A small multi-label audio tagger, trained from scratch: norm layernorm.
Rows from expert 3 of block 3, named by matrix and row number. Rows with one number belong to one neuron. Each number is 128 + 32 x the weight over its row's rms, rounded and kept within 0 to 255. All counts start at 0. After the name is the row's rms in percent of the matrix's.
# up: expert up (model.blocks.3.mlp.up, 16x512x256), inputs 86-171
# down: expert down (model.blocks.3.mlp.down, 16x256x512, transposed), outputs 86-171
up.274 102 [168 151  93 166 145 113 105  98  40 120 177 178 182 106 130 121  92 118 114 101 148 100 151  84 112 101  79 187  73 113  64 115 133 136  89 103 145 170 113 137 127 165 137 156 171 101 145  93 100 134 126 143 161 197 193 125 169 141 206 106  49 177 150 122 140  62  95  88  75  92 152 120 103 134 116 140 124 114 139  86 118  77 114 139 157 177]
down.274 104 [148 181 129 185 124 186  96 164 166 178 194 125 127 162 161 124 134 126 134 129  94 159 155 147 124  81 132 176  81 150 130 192 166 125 129 121 141 101 154 113 142 165  76 111 170 156 151 155 108 123 128 123 174 128 126 138 124 138 154  77 138  83 109 195 153 161 124 116  59 134  91 140 153  79 100 108 118 179  79 115 141 152 146 123 162 149]
up.275 098 [ 71 122 217  66  92  82 151 111 100 188 105  95 118 114 105 138 172 151 122 160 132 122 129 109  95 156  50 143 130  95 121 103 119 118 128 166 145 175 111 128 142 182 158 117 100 191 160  92 163 133 200  65 120 161 121 142 155 169 139  88 128 127 139 125  95 140 164 124 157 124 133 135 124 161 136 123 157 203 135 178 181 121 108 106 117 146]
down.275 097 [ 94 142 106 136 153 142 150  95 158 149  95 120 129 180  53 103 136  53  95 150  90  97  96  75 160 169  78 114 154 106 213 104 151 117 124 147 141  73 151 122 200 140 139 152 109 138 135 133 149 133 141  53 110 136 124 178 157  87 173  95 130 101 102 158  89 147 150 127 131 191 175 141 122  86  65 168 131 153  97 168 126  91 122  95 116 131]
up.276 107 [ 88 116 135  97 170  75 111 141 119 122 135 104 206 129  72 178 102 179  78 156 131 131 118 157 105 143 135 113 161 128 114 129  61 170 162 137 108  95  79 145  95 141 108 144 110  60 133 123 157 100 207 101  53 152 120  65 131 185 177 141  97 139 137 177 110 143 127 148 117 122 176 155 136  92  99 122 127 143  97  99 151 108 146  93 120 172]
down.276 102 [ 70 174 217 104 125 110 123 125 100 142 172 104 215 125 115 140 130  86  90 159 157  63 128 205  86 152  89 162 147 173 136 146 147 118 151 162  70 142 138 130 152 157 192 119 140 174 214 142 146 115 150 143 130 155 143  88 132 161 151 104 119 127 152 146 139 128 108 149 147  68 104 101 170 110 116 147  79 176 149  87 110 157 122 114 147 160]
up.277 102 [162  83 162 126 126 125 115 126 161 126  74 174 126  77 116 116 128 118 166 119 169 122  95  81 163 215 175 140  62 188 124 192 130 106 117 107 138 100 110  83 105 143 175 145 161 157  90 160 192  92 186 131 124 165 148  78 116  92 130 135 110 149 131  85 157 124 129 120 154  95 152 186 103 151 110 141 104 138 217  40 128 108 125  56 117 109]
down.277 096 [139  97 116 142 146 146 145  95 173  86 116 137 123 136 155 128  99 152 124  88 145 153 124 150 130 174 123 110 126 162 133 109 180 139 133 143 108 126  81 147 153  94 106 149 104 152 167 140  72 145 153 147 155 114 104  99 145  81  69 148 211 108 143  71  95 108 116 171  75 117  95 176 158 106 152 166 158  79 172 133 175  95 138 192 148  82]
up.278 044 [147 156 164 152 174 168 122 139  68 153 150 115 126 131 108 105 137 124  92 158 144  57 170  80  93 132 106 159  78 151 125 108 161  88 117 134 140 143  96 100 142 189 130 116 124 144 148 161 145 133 216 150 112  85 204 130 124 106 153 136  89 127 197 150 142 212 120 189 102  93 127 169 152 129 123 206 123 128 208 100 124 111 175 156 117 119]
down.278 059 [120  94 138 131  94 130 147 117 151 155 141 142 179 118 130 144 143  73  64 147 119 105 139 180 119 140 121 155 176  87 157  98 139  62  93 196 112 158 117 103 171 178 131 145  71 154 176 152 139 150 156 154 154 102 103 135 202 102 169 173 147  73 127 125 123 144 159 190 132 124  80  99 169  79 147 122 121 132 121  82 136 171  75 149 109 170]
up.279 099 [ 88 169 111 141 146 116 158 117 117 127 145 127 147 106  90 131 101 162 124 100 121 174 164 101  91 135 132 144 124  81 186  84 146 104 167 151 145 151  69  98 128 132 118 102 161 129 115 117 158 174  94 115 127 146 181 179 144 116 117 180 124 144  93 216 117 115 127 164  75 145  83 157 167 147 130  94 128 105 136 120  72 138  78  96 113 123]
down.279 099 [122  74  89 153 119 163 117  80 120 117 130 119 153 108 111 110 107 151 131 113 154 187 115 102  72 115  70 196 153  99 191 116  88 108 140 134 160 152 124  96 130 110 116 160 133  86  93 175 109 183 149 157 108 108 103 155 165 127 126 127 210 167  70  92 174 109  95 164 111 193 126 131 155 119 145 136 158 100 158 107 172 107  72 148 159 144]
up.280 108 [104 145 190  95 106  66 127 169 145  98 126 182 124 178 142 117 146 169 114 156  85 102 151 132 131 140 118 113 165 147 145  46 108 167 109 173  99 134 165 125 121 122  94 122 138 130 121 122 143 129 171 141 113  74 105  99 108  89 152 131 113  98 150 148  75 164 189 149 151 145 132 112  73  94 159 171 132 186  85 155  68 147 222 108  95  94]
down.280 115 [152 116  58 115 117 197  91 141 131 101 151 148 101  80 147 113 100  95 136 106 109 185  89 132 143  91 157 118 128 176  89 137 147 176  28 101  87 116  98 157  60 110 120 129 117  72  96  97 169  77 111 188 121 116 115 104  86 163  77 119 167 147 207 142 119 127 130 109 102  97 150 148 112 140 175 151 103  73 133 110 182  52 169 121 130 114]
up.281 098 [160 149  85 113 150 170 125 120 129 103 112 112 164 146  89 183  83 131 134 136 135  92  87  73 133 121  94 122 171 110 176 160 162 163  83 132 176  86  73 119 117 105 134 148  96 186 104  93 175 176 145 109 112 168 137  99 141 144 151  96 132 107 172 214 154 182 115 104 159 137 203 166 161 112 122  70 113 121 150 135 107 103 154 193 131  96]
down.281 099 [168 149 102 163 183 174 160 128 173 124 159 108  83  85 137 136 194 175 128 128 153 151 140 120 147 100 120 122  54 159 106 107 151 143  99 125 130 119 166 100 162 106 110  98 127  88  59 106 136 147  87 108 184 132 122 126  90 120  87 147  58 107  91 126 166 150 118  67 101 142 122 169 106 177 199 123 100 105 117 175 125  89 167  89 149  93]
up.282 096 [117  50 124 121  89 135 107  78 126 177 126 182 172 144  69 132 129 174  43 166 210 116  85 120 171 159 130 146 102  90 160 141 112 166 168 148 111  92 121 178 126 124  97 118 141 110 113 153 153  91 144 102  97 142 164 216 171  95 120 171 124 169 157 153  97 150  93 151 106  77 144 111 134 177  93  51 100  88  48 120 148 145 153 149 172 128]
down.282 093 [ 78 138 196 150 107 142 132 155 129 141 218 106 149 105 158 143  90  95 104 157 124  72 130 112 171 159 135 123 146 112 131 156 134 148 119 185 119 108 155 152 154 178 124 127 126 188 170 131  97  28 108 133 123 138 112 132  88 171 211  96 127 124 119 163 162 157 112  99 120 123 129 144 137 133 111 158 109 146 108 107 144  96 168 103 116 157]
up.283 090 [132  77 145 112 175 137 100 129 128  98  78 186 107 124 176 155  77  72 122 106 156 166 136 120 126 144 126 100 113 122 103 134 137 150 158  93 151 133 102 144  84 104 109 159 100  20 154 128 119 129 104 155 168  64 108  82 120 130 138 185 112  93  68  71 166  67 114 176  82 107 137 124  94 146 112 106 156  99 155 142  86 152 138 162 163 139]
down.283 096 [115 154  89 123 161 145 155  82 162 167 117 117 114 179  79  80 152 121 149 110 151 100 139  95 159 128  55 115 133 157 147  94 159 123 147 150 190 104 159 143 100  88 164 180 109 112 172 145  85 168 129  92 196 126 168 104 117 120 132  82 111 121 109  93 115 119 150 142  73 146 167 109 127 116 118 163 157  79 156 182 115 132 131 148 142 130]
up.284 104 [146  92 101 106 134 183 144  98  78 176 113 118 189 138 153 141  91  81 122 138 141 117 154 149 120 154  89 142  85 130  99 158 125 119 124 136 127 174 150 130  92 108 125 119  94  92 119  93 183  46 106 117 160  94 124 127 166 114 152  74 129 131 135 118 140  62 133 117 152 117 225 125 115 146 126  79 133 160 180  43 146  71 112 174 150 118]
down.284 103 [114 112 127 124  67 146 107 113 138 115 175 194 163 134  55  81 140 138  86 119 123 133 161 141  57 130  97 119 158 107  78 161  82  61 212 175  84 126 134 123 119 115 125 143 162 151 110 129 135 139 127 187 157 139 139  94 123 192 130  82 112 104 110 212 139 102  97 125 181 174 149  77  82  91 109 188 163 115 150 125 108 162 162 128 125 151]
up.285 096 [182 146  93 143 180  89 100 127 101 113 171 142 121 106 110 135 125 112 134 129  74 102  89  96 102  96 159 143  90  86 130 109 133 114  51  84 107  99 165 158 146 123 112 145 151  82 137 148 119  26 130 105 117  89 123 139 147 148 190  55 158 183 121 125 125 137 168  99 127 113 197 167 101  83  94 114  73 146 102  81 131 127 184 107 209 119]
down.285 098 [ 95 143 160 130  73 164 152  66 153 184 146  83 125 113 141  52 166 184  99 144 140  95 110 128 125 189  77 122  64 159 122 128 127 121 133  96 118 123 178  89 188 106 101 116 167 122 147 157 123 114 108  55 147 147 221 167 127 149 154  84  88 163 167  89 156 164 124  95 136 125 108 127 167 176  94 102 120 166 144 161 158  71  91 129 127 128]
up.286 097 [ 97  71 141 101 114  89 173 151 128  66 163 137 158  69 134 100 118 117 143 110  68  99 134  73 115 137 169 166  80 175 139 118 155  85 100 149 156 183 117 199 115 145 132 132 105 108 170  95 144 155 123 109 122  38  81 153 106  91 122  94 171 169 124 110 137 132 148 157 135 115 155 110 127 161 131 166 133 135 148 127  93 110 137  99 137  46]
down.286 108 [127 134 172 110 130 123 149 160 101 134 141 156 118 131 160 122 153 104 129  83 135  86 156 115 199 165 162  85 105 143 159 117 145 111 153 141 177 122 139 149 180 141  93 203 118 145 161 141 107 179 141 101 155 190  94 156 121 163 137 169 136 152 165  95 120 150  86  87 143 109 142 107  75 115 152 150  85 143 114 134  79 136 136 110  62 121]
up.287 098 [ 94 113 102 132 118 147 110  68 174 159 162 103 114 122 115 140 146 138 118 139 150  81 160 130 148 162 168 135 141 137  78  84 115  96 131 165 118  86 198 177 136 116 117 141 105 176 139  83 152  83 109 129 179  90 171 133 122 153 160 130  60 161 119 119 108 125 152  49 160 120 117 147 177 106  91 126 122 139 190 108 154  94 131 123 130 152]
down.287 100 [118  48 106 137  92  80  98 114 134 117 153 150 121 154 111  97  68 150 115 135 168 175  69 151  90 130 148 131 158  65 134 160 100 164 179 143 123 151  75 134 137  72 141 130 129  98 127 169  59 158 138 163  86 169 154 135 139 139 106  88 183 120  98 136  95 109 135 178 106 158 126 112 105 102 110 145 153  64 122 187 160 132 116 151 151 153]
up.288 105 [111 146 195  98 126 165 131 139  90  95 169 120 147 151 142 135 208 155 113  93  96 168 136 169 148 188 132 143 134 140 165  63 125  70 153 139 152 136 124  98 145  96 160 164  94 174 175 140 100 135 124 157 107 117  69 147 120 110  99 105 154 146 152 100 113 179 108 102 117  82 155 153 102 143 164 150  99 128 103 177 106 174 226 121 108  96]
down.288 108 [115 141 120 163 131 117 130 142 123  73 172 134 120 119  74 157 102  39 163  75  72 144 107  85 121 105 140 142 122 110 180 149 108 136 148 163 165  82 140 140 135 122 113 176  94 125 114  95 117 168 124 137 158  48  80 149  49 140 114 142  99 189 109 122 130 158  81 100 150 107 182 137 106  96 167 201 121 131 128 109 136 137 171 102 115 130]
up.289 079 [140 136 126  80 123  96 125 114 123 113 139 132  89 130 112 124 149 215  68 207 127 107  94  94  59 227 137 102 140  97 169 145  78 130 137 164 146  86 151 117  87 123 184 133 109 116 132  94 186 138 218  73 116 119 161  68 116 170 152 133  41 197 169 103  97 115 148 116 147 144 156 137 150 118  62  82 146  84 168 113 196  60 147 121 140 162]
down.289 073 [119 114 177 133  73  93 146 171 129 111 211 120 121 173 143 173 113  96  91 133 115  72 107 170 131 138 137 127 123  80 158 128 177 121 129 171 106 133 104 118 161 115 140 117 146 186 144 200 142  83 189 187 142 114 146  98  81 102 155  85 157 141 108 158 153 170 145 158 168 135  77 129 123 138  81 142 100 191  91 103  98 183 132 160 120 162]
up.290 100 [117 104 135 147 192 120 129  69  58 123 111  98 170 109  96 204 170  83  94 129 151 142 174 139 150 136 114 120 138 106 105  93 124  89 139  92 160 147  59 104 121  85 119 129 110 116 176 146 146  92 116 105 100 179 147 165 133 143 164  69 170 133 172 113 172 155 112 202  93  89 192 198 119 108 149  79 108 124 148 143  93 156 112 146 117 119]
down.290 094 [146 111  59 178 195 101 157 139  73 135 116 133 151 117 196 130  82 144 148 209 164 155 176 158 135 104 140 198 182  79 106 148 176 140  59 147 120  86  57 109 149 146 191 118  90 123 137 109 129 110 116 141  88 143 105  86 155  81 142 103 171 135 107  87 142 144 158 162 126 117 124 140 123 124 154 130 124  96  69 135 126 150 102  84 120 159]
up.291 094 [158 162 140 145 118 115  55 116 133 121 159 153 125 221 128 147 145 104 130 102 120 171 130 134 134 201 113  99  43 100 207  94 127 106 206 120 146 100 154 154 109 155 145  99 160  50 182  88 105 156 169 101 122  76 172 136  96  50 158 164 171 205 125  93 115 177 126 109 123 115 110 173 137 133  34 103 141 130 123 145  86 117 178 114 139 142]
down.291 096 [ 97 102  98 147 135 135  99 116 123 164 124 162 136 120  76  84 117 208  93 145 123 131  97 136 151 142  71 142 116 122 129 134 121 133 153 156 151 115  98 113 150 107 151 134 165 127 157 162 140 169 141  83  74 181 211 147 180  79 173  90 144 111 113 118 104 115  98 173 132 141 154  82 160  60  74 159 129 125 158 156 178  72 119 121 158 123]
up.292 114 [157  93 122  87 137  83 128 130 140  79 166 131 129 184 167 143 155 118 110 113 120 106 109 175 171  95 144 108 108 150 143 181  87  93 171 107 160 150 101 144 132 117  97  66 144 141  78 167 145 142 178 157 102 140 174 104  82 100  47 115 138 140 107 134 142 125  93 173 151 157 121 149 166 151  99  94 138 190 135 110 160 131 136 141 155 113]
down.292 104 [112 168 117 110 126 108 101 121 198 151 120 150 112 136 146 156 113  89 184 164 113 144 145 121 119  68  86 153 129 112 123 139 141 160 125  53 134 139 100 145 114 132  67  84 188  99 155  65  77  84 132 155  93 113 148 123 113 145 118 140 137  93  71 135 151 149  93 154  98  93  91  89 191 153  58  98 140 158 144  96 142 139  97 104 134 158]
up.293 090 [137 132 159 129 148 105 137 138 113 165 183 123 219 140  95 147 133 107 125 138  74 179 108 149  85 123 141 153 191 138  97 164  94 127 148 179 153 102  76 135 104 113 140 112 128 127 165 166 141 167 137 128  76 174  85  96 124 133 173 112  81 121 117 184 155  84 107 154 127 109 111 162 123 116 124 139 137 169 167  86 184 102 121  89 129 149]
down.293 079 [ 69  87 198 115  90 143 156 173 104 126 165 106 160 180 115 137 112  99  55 178 119 111 122 174 148 126  99 160 136 135 144 133 140 122 157 139 122 135 121 157 165 147 172 140  67 160 157 129 188 134 116 147 119 142  95 140 119  82 142 141 116 123 179 159 122 147 147 173 147 104 120 116 124  62 146 157  72 154  85 120 139 163 132 109 105 137]
up.294 097 [100 118 189 189 126 149 161 129 162  77 186 147 119 105 114 139 137 133  63 122 117 217 178 154 130 129 106 141 145 107 119  71  89 134 109 138  90 108 171 143 115  56  83  31  84 105  95 116 127 133 119 153 142 154 148  96  66 141  92  95  99 142 118 151 182 133 114 101 108 116 112 174 156 134 129 131  90  82  96 158 132 108 132 176 159 117]
down.294 096 [ 90 108  99 170 128 115 157 170  64  88 131 114 117 113  79 122 100 138 102 135 115 123  81 115 107  90 135 148 166 139  86  60 135 143 151 168  92 165 120 179 103 141 139 127 132 148 155  78 164 138 171 147 136 197 120  79 107 169 118 109 168 161 133 162 118  92 142 160 147 142 126 151 136 102 176 147 142 131 100 125 147 107 163 152  63 131]
up.295 093 [101 103 151  75 131 134 188 100 220 109 163 169 148 133 134  59 166 189 142 144 115  87 187 145 102  87 134 170 123 200  50 110  84 181 120 137 178 155 155 141 135 104 150 147 108 158  97 146 175 155 114 188 109  87 123 141 138  53 155 135  95 133 115 158 115  97 173 118 176 129 138 158 157 156  98 167 121 163 122 166  97 109 125  82 138  95]
down.295 094 [101 164 141  99 137 158 106 161 119 147 140 145 120  84  86  93 122 147 137 158 114 123 116 114 165 124 147 189 107 167 172 107 142  89 140 184 133 156  62 116 102 136 164 112 140 156 120  88 195 123  81 112 150 159 142 119  88  68 117 166 113 155 108 120  36 135 123 132 154  76  79 107 140 118  98 138 106 125 174 106 147  81  91  85 121 132]
up.296 083 [153 182 150 100 113 145  44 114 124 107 158 183 145 202 153 158  71 163 122 130 115 172 101 151 132 165  96  97 113  91 169 176 110 122 182  86 112 145  64  94 136 142  78  80 143  74 153  97  89 138 117 172 104 116 173 165 177 102 136 110 167 147 185  39 143 154 111 141 124 114 115 114 126  86  61  98 105 115 160 125 114 118 137 119 194 134]
down.296 077 [105 146 158 122 112 149  74 154  90 119 163 141 146 153  71 110 113 102 130 177 124 110 105 152 121 125 138 171 133 129  86 129 137  92 104 166  95 130 131 132 107 193 152 121 146 146 147 109 143 113 140 150 128 111 146  68 122 129 160 113 127 132  91 192  99 124 114 119 221 148 115 113 144  71 110 200 155 137 103 108 162 152  67 143 125 146]
up.297 105 [113 149 192 116  71 124  85 173 119 142 148 104 157  96 164 120 165  68  88  96  79 125 128 159  68 150  89 101  93 172 116  84  78 155 136 154 133  92 157 132 120 145 126 146 103 126 134 113  85 159 182 145 118  89 143 113 116 138  93 165 131 189 153 119 105 127 112 109 138 117 138 103 114 123 132 172 136 114 129 167 132  95 112 115 121 124]
down.297 107 [159 105 142 153 134 127 115 144  85 148 140 136 109 123 203 111 116 129 148  89 127 148 113 116 172 108 146 109 135 164  93 141 188 169  91 104 138 121 101  89 137 101 116 149 113  93 113 129  95 178 153 139 142 133 105  78 102 122 120 148 148 148 159 136 140 163 139 101  95 151 179 131 105 133 215 124  99 121  78 167 140 114 153 144 127 117]
up.298 101 [ 94 127 107 130  88 169 161 101  47  91  94 123 125 135 101 164 150 118 137 100  93 138 113 111 157 100 108 116 145  99 183 140 133 135  77 157 132 128 131 158  95 121 122 138 103 143 158  74 164 144 170  66  34  86  87 155 134 161 132 109 112 136 154 176  70 144 146 112 115 140 114 205 169  79 104 127 173 178 139 136 157  95 121 157 144 122]
down.298 103 [166 134 120 130  99  99 128 136 151 131 151 112 126 164 121 115 135 119  88  82 136 164 110  89  87 134 141 127 134  74 160  76  97 194 164  63 104 110 176 117 155  91 117 107 138  58  79 151 124 135 111 171 121 108 110 178 144 141 103 147 135 138 177 138 168 105 139 138  88 183 251 148 135 148 130 108 107 113 105 154 125 149 124 142 149 126]
up.299 108 [134 177 176 119 138 125  93 138 168 147 184 103 170  79 131 102 114 177  93  98 186  72 124 118 146 154 159 162 188 197  89 116 103 151 150 148 114  40 140 132  94 191 193 150 141  94  85 193 115  96 146 169 105  97 138 128 131 160 182 104 138 142 157  78 139 168 136 104  79 105 140 170 117  99 123 134 143 163 132 149 168  96 156  51 137 150]
down.299 109 [141 125 156 199 106 109 170 137 100 143 211  87 104 104 179 119  91 159 109 105 195 142 144 162 115 116 144  98 151  97  85  98 132 150 111 158 128 188 125 159 110 179  98  87 101 170 100 154 132  92 185 153 128 130 136 105 114 146 118 105 163 121 161 141 185 163 145 135  59 129  65 178 120 116 156  97 136 112  78 151 133 130 136 148 138 171]
up.300 112 [204 169 162  88 129 111 143 156  60 114  95 172 152 133 105 143 154  93 124 172 128  98 134 164 107 183  91 134  64 115 156 159 152 121  88  98 124 129 140  74  45 118 136 155 149  72 108 136 207 104 179  73 134  78 156 126 114 104 105 104  50 125 204 131 112 154  58 174 162 129 154 128  78 102 125 161  58 153 108 129 106 113 159  67 132 164]
down.300 110 [ 98  77  92 117  69 157  72  74 160 118 108 157 123 103 110 140 119 172 127 130 173 185 110 122 164 160  90 125 111 103 192 155 142  99 144 105 147 119 157  93 120 106 121 190 156 161 119 180  72 141 156 137 149  92 164 144 166 113 128 143  81 126 118 114 127 121  50 133 160 128 142  98 117 164  87 115 140 121 215 129 123 154 115 124 126 164]
up.301 104 [142 159 119 159  86 107 103  74  94 155 168 161 118 155 144 135 113 131 164 109 124 109 150  97 137 152 178  91 110 158 143 129 174 106  82 139 105 148  96  98 108 114  88 134 161 171 147 105 145 139 166 169  75  34  90 114 136 133 121 109 115 172 141 157 131 103 132 129 169 121 108 157 164  93 122 103 157 135 182 123 159  81 125 135 119  84]
down.301 108 [144 145 101 168 142 159  67 107 131 115 157 131 122 144 162 170 154 109 193  56 181 212 166  73 147 118 149  70 113 118 118  99 141 153 125 131 134 101 105 125 114 131  74 162  94 147 161 154  91 162 158 130 139 102 110 123 114 197  81 196 121 121  97 140 169 211  64 119 100 193  79 166 139 165 104  64 165 165 124 119 136 127 148 138 125 126]
up.302 108 [202 144 146  98 119  76  98  82 129 120 134 157 181 198 150  94 146 139 108  97 139 144 139 132 127  81 134 146 117  87 171 115  90 121 171 116 116 165  96 103 127  87  67 101 136 137 124  71 150 120 138 126  61 134 177 175 202 151 104 182 158 132 134 163 147 132 117 146 145 159 100 144 169 102  80  66 133 167 157 121 123 173 116  89 142  92]
down.302 110 [147  86  92 126 133 129 111 155 120  99 158 141  99 150  71 109 122 109 162 104  76 111 104 159  97 108  87 109 118 154 150 146 159 119 159 118 139 123  88 118 166 127 142 169 144 105 179 182 105 195 194 148 120 126 154 139 109 166  82  82 161 173 125 163 103 108  64 155 182 132 181 111 110  93  82 148 102 108 170  79 153 141 143 105 124 135]
up.303 093 [188 192  89 143 151 218  98 136 122  99 122 148 131 211  43 165  98 158 120 170 132  89  46 157 132 195 155  77 108  99 110 162 101 114 139  85 160 122 125 133  82  77 111  85 122  29 131 151 149 126 106 161  92 109 154 125 152 116 164 127 120 165 194 127 160 119 126 113 119 137 163 136 138 117  86 154  68  94 120 112  94 101 178 128 142 101]
down.303 086 [110 161 182 146  26  98 117 171 132 155 173 131 104 123 147  89 102 173  91 154 156 167  79 108  85 139 176 159 122 108 128 141  93 114 171 144 126 156 158 136  81 135 130  69 166 131  78 173 106  90 169 175 127 114 149 116 113 125 179 109 157 121 161 181  86 167 147 111 134 166  90 126 102 106  75 153 118 175  81 130 144 152  89 126 159 114]
up.304 114 [113 170 149 127 122 121 121 164  99 112  83 206 145 115 122 187 148 157 135 114 112 155  77 168  55 158 140 120 137 170 165  90 143 143 110 131 124  55 124 119  95 186 162 177 145  96  98 161 140 125 186  67  60  64  96 153 121 164  51  93 126 159 150 171  87 205 172  76 102 122 125 158 152 130 135 159 142 145 107 168 118  64 152 137 110 120]
down.304 116 [124 143 124  73  93 191  97 126 175 101 141  78 127  92 121 109 206  98 172 108 115 124 102 170 123 114 125  94  81 198 158 188 114 122 128 137  59 131 149 156  84  98 139 160 164 124 126 140 147  63 161 148 145  71  79 108 109 166  57 142 105 112 126 117 134  65  92  95 103 103 161 150 148 130 157 123 134 108 158 108 167  63 143 166 105 112]
up.305 110 [ 93  44 125 132  75 172  72  94 156 175 128 165 158 136 150 133 138 151  65 117 191 135 154 173 107 110 161 126 163 161  83 115   0 147  91 125  99 105 114 203  97 148 129 129 127 163 133 102 126 113 122 154 170 124 159 130 160 109 156 159 130 111 115 145  80  85 142  97  64 132  85 165 149 156  96 109 137 137 125 151 189  94 132 129 161 141]
down.305 118 [136 165 128 173 138 207 141 117 164 187  85 106 103 140 155 100 140 154  96 127 115 110  78 133 137 146 149 138 105  84 125 144 106 146 129 136 166 136 119 160 159 124 113 117 128 160 130 130 125 104  71 132 148 167 152 167 152  99 158 158 133  64 156 140  91 150 144  80  72 129  85 117  94  62 156 134 115 170 120 143 125 115 126 124 136 138]
up.306 089 [136 111 146 109 126 153  85  93  66 213  86 119 166 129 118  96 178 139 127 134 135 106 111  91 183  80 133 172 164 101 117 148 149 122 177 167 195 135  54  76 106 106 135 162 131 156 190 139 155 160 112 165 123 210 126 141 145 115 146 103 141 141  96 155 128 103 122 164 123 140  86 136 111 106 213  94 138 109 227  76 179  95 123  98 121 105]
down.306 088 [144 134  64 144 147 116 150 104 163  81 158 164 122  63 120 128 138 152 160  90 156 194 129 140 116 127 129  89 132 139 133  92 148 147 124 128 100 105 103 140 126  98 120 126 147  95 155 134 167 113 180 191 157  83 107 131 135 124  64 163 173 165  90  67 131 145 126 124 111 109  79 130 174 178 166 113 101 128 175 119  79  74  81 126 140 119]
up.307 107 [153 158 122 163 179 169 120 125  83 186 178 127 172 177 150  65  98 172  69 119 131 138 110 126 148 186 121 129 140 151 138 104  94 110 130 123 157  66 102  97 153 116 117 102  92 133 124 111 151 168 100 136  66 143 107 174 205 119 123 168 145 156 174 131 130 171  98 140 147 116 172 144 142 103 122 118 113 168 129 113 123 128 153  69 178  90]
down.307 092 [108 140 181 125 114 127 143 183  96 141 136 148 150 130 143 136  87 105  73 176 128 108  97 139 132 134 106 173 144 118 116  67 183 128 114 142 154 146 126 148 182 126 159 134 120 114 166 100 149 147 138 115 114 141  99 160 154 147 132 134 152 177 184 164 160 124 149 154 169 137 112 116 204 136 129 154  72 180  75 138 146 133 144  94 102 145]
up.308 107 [145  41  91 133 111 140 120 122 122 130 100 156 104 171  88  84 109 124 156  89 122 172 208 198  84  83 103 121 111 178 148  52 132 101 132 160  96 131 115 165 141  58 149 127 144 135 139 145 116 160 165 145 174 124 157  91 118  48  93 112  90 131 133 185 111 117 168 166  89 208 118 139 108 125 108  90 105 113  91 143 149 120 152 141 153  85]
down.308 107 [178 117 120  84 167 121 146 139 152 153  29 133 107 176  99 164 173 128 122 118 110 123  48 146 144 106  76 132  57 114 133 171 125 101 164  87 187 114  90  64 171  68 123 131 154 107 182 164 168 183  96  89 113 158 181 143 157  89 140 122 110 115 173 137  97  91 157 185 131 150 165 156 100 102 111 139  98 130 141 116 117 147 144 103 114 124]
up.309 092 [159  94 109 153  81  63 138 139  85 170 134 138 149 155 125 181  66 104 148 104  92  75  97  91  93 130 105 111 115  81 123 161 143 125 164 187 127 117  74  74 132 165 115 124 145 159  95 149 172 143 185  99 118 116 160 149 178 150 139 140  89 141 122 185 116 113 115 101 174 121 178 153 113  90  97 111 151 187 143  36 140 169 138 116 150 110]
down.309 093 [124  96 160 143 140 160 116 134 148 122 170 119  64 126 154 153 179 125 187  89 110 180 221 134 162 106  75  75 100 148  96 107 155 152 114 171  99  95 115 106 127  92  76 103 100 123 119 118  76 174  98 166 151 109 113  87 117 178 119 141  79 112 160 134 180 163  71  85  80 106 126 160 133 152 155 136 137 160 107 135 146 153 192 117 142 112]
up.310 101 [162 202 167 129 140 115 151 113 125 175 137 105 123 155  91 111 118 192 142 122 169  83 141 159 115 160 110 111 144 153  82 161 204 111  87  85 159 115 109  86 100 110 130 165 160 117 179 162 131 146 142 129 123 128 157 162 144 131  81 111 123 124 143 159  75 123 152 118 173 136 165 114 138  71 142 116 130 144 104 133 119 128 166 128  84 100]
down.310 105 [155 160 105 107 163  88 152 196 150 141 159 122 121 121 120 202 108 133 149 154  90  78 106 131 153 149 169 111  96 139 114 158 137 122 121 123 123 162 126 122  52 113 161 115  95 107 158 108 128  87 121 114 132 114 105  86  47 124 147  52 121 121 118 119  87 144  97 100 185  98 113 136 105 113 118 133 154 100  67  85  86 155 117  69 100 237]
up.311 101 [138 123 159 171 150 127 183 148  69 110 135 105 104  69 161 134 156 141 136 117 139  77 114 129 187 179  84 104 118 179 123  77 168 105 130  91 134 110  81 129  96 112 155 108  84 116 139 127 142 115 134 160 107 112 132 150 114 127 116  82 117 207 124  49 139 155 109 165 153 133 111 150 136 124 161  97 115 157  78 157 135 101 149  89 117 146]
down.311 098 [100  93  43 126 168 194 145 104 101 143  90 140  87 117 127  83  91  95 127 156 188 100 162 125 120  95  69 121 134  84 108 141 145 135  62 122 135 168 143 140 158 106 109 109 154  94 175 104 102 180 104 115 173 198 154 122 184 142 124 158 120  64  89 152 163 106 163 118 137 212 109  94 123 158 133 103 125 152 122 142 109 114  96 168 126 108]
up.312 113 [179 125 101 122 128 171  97  89 205 114 110 172 118 139 101 118  52 126  92 118 144 165  71 151  82  94 133 110 126 145 117 107  92 145 163  89 124 105 116 130 117 151 104  89 127  90  87  62 142  75 123 116 123  94 158 133 118 101  46 172 122 112 121 198 106  98 135  83 106 115  83 189 156 112 127  84 162 109 184 138 146  98 100  72 187 126]
down.312 107 [152  77  74 135  48 136 104 147  88 138  94 119 125 123  97 126 112 146  92 129 145 165  82 126 190 122 118 145 128 111 141 111 144 142 115 133 120 158  72 158 136  98 141  39 142 116 109 105 161 119 123 109 135 120 180 135 129 168 162 169 166 145 110 153  94 167 175 123 122 159 121 128 135 145 113 125 114 163  53 144 144  78 121 171 133 110]
up.313 102 [135  93 165  92 154 191 104 141 186 129 131 128 162  91 124 132 202 145 128 123 112  89 161 141 138 110 165 153 116 170 150 106  79 173 152 108 138 167  73  93  51  88 176 110  99 129 102 178 125  87 106 122 208 205 191  99  84 180 130 100  83 118 122 106 111 113 111 140 109  97 113 184 144  75 152 137  67 166 158  87 153 144 149 153 153 112]
down.313 107 [139  87 102 142  92 128  94 166  90 168  57 165 145 103  88 140 145 150  62 133 124 106 133 135  95 129  96 173  85  80 177 123 105 100 160  96 116 148 164 123 123 124 116 118 154  40 123 145  93 155 111 109 164 113 141 175 171 130 155 131 146 125 143 140 134 108  96 144 131 157 150  59 101 136 111 135 127 162 129 134 122 138 142 127 158 122]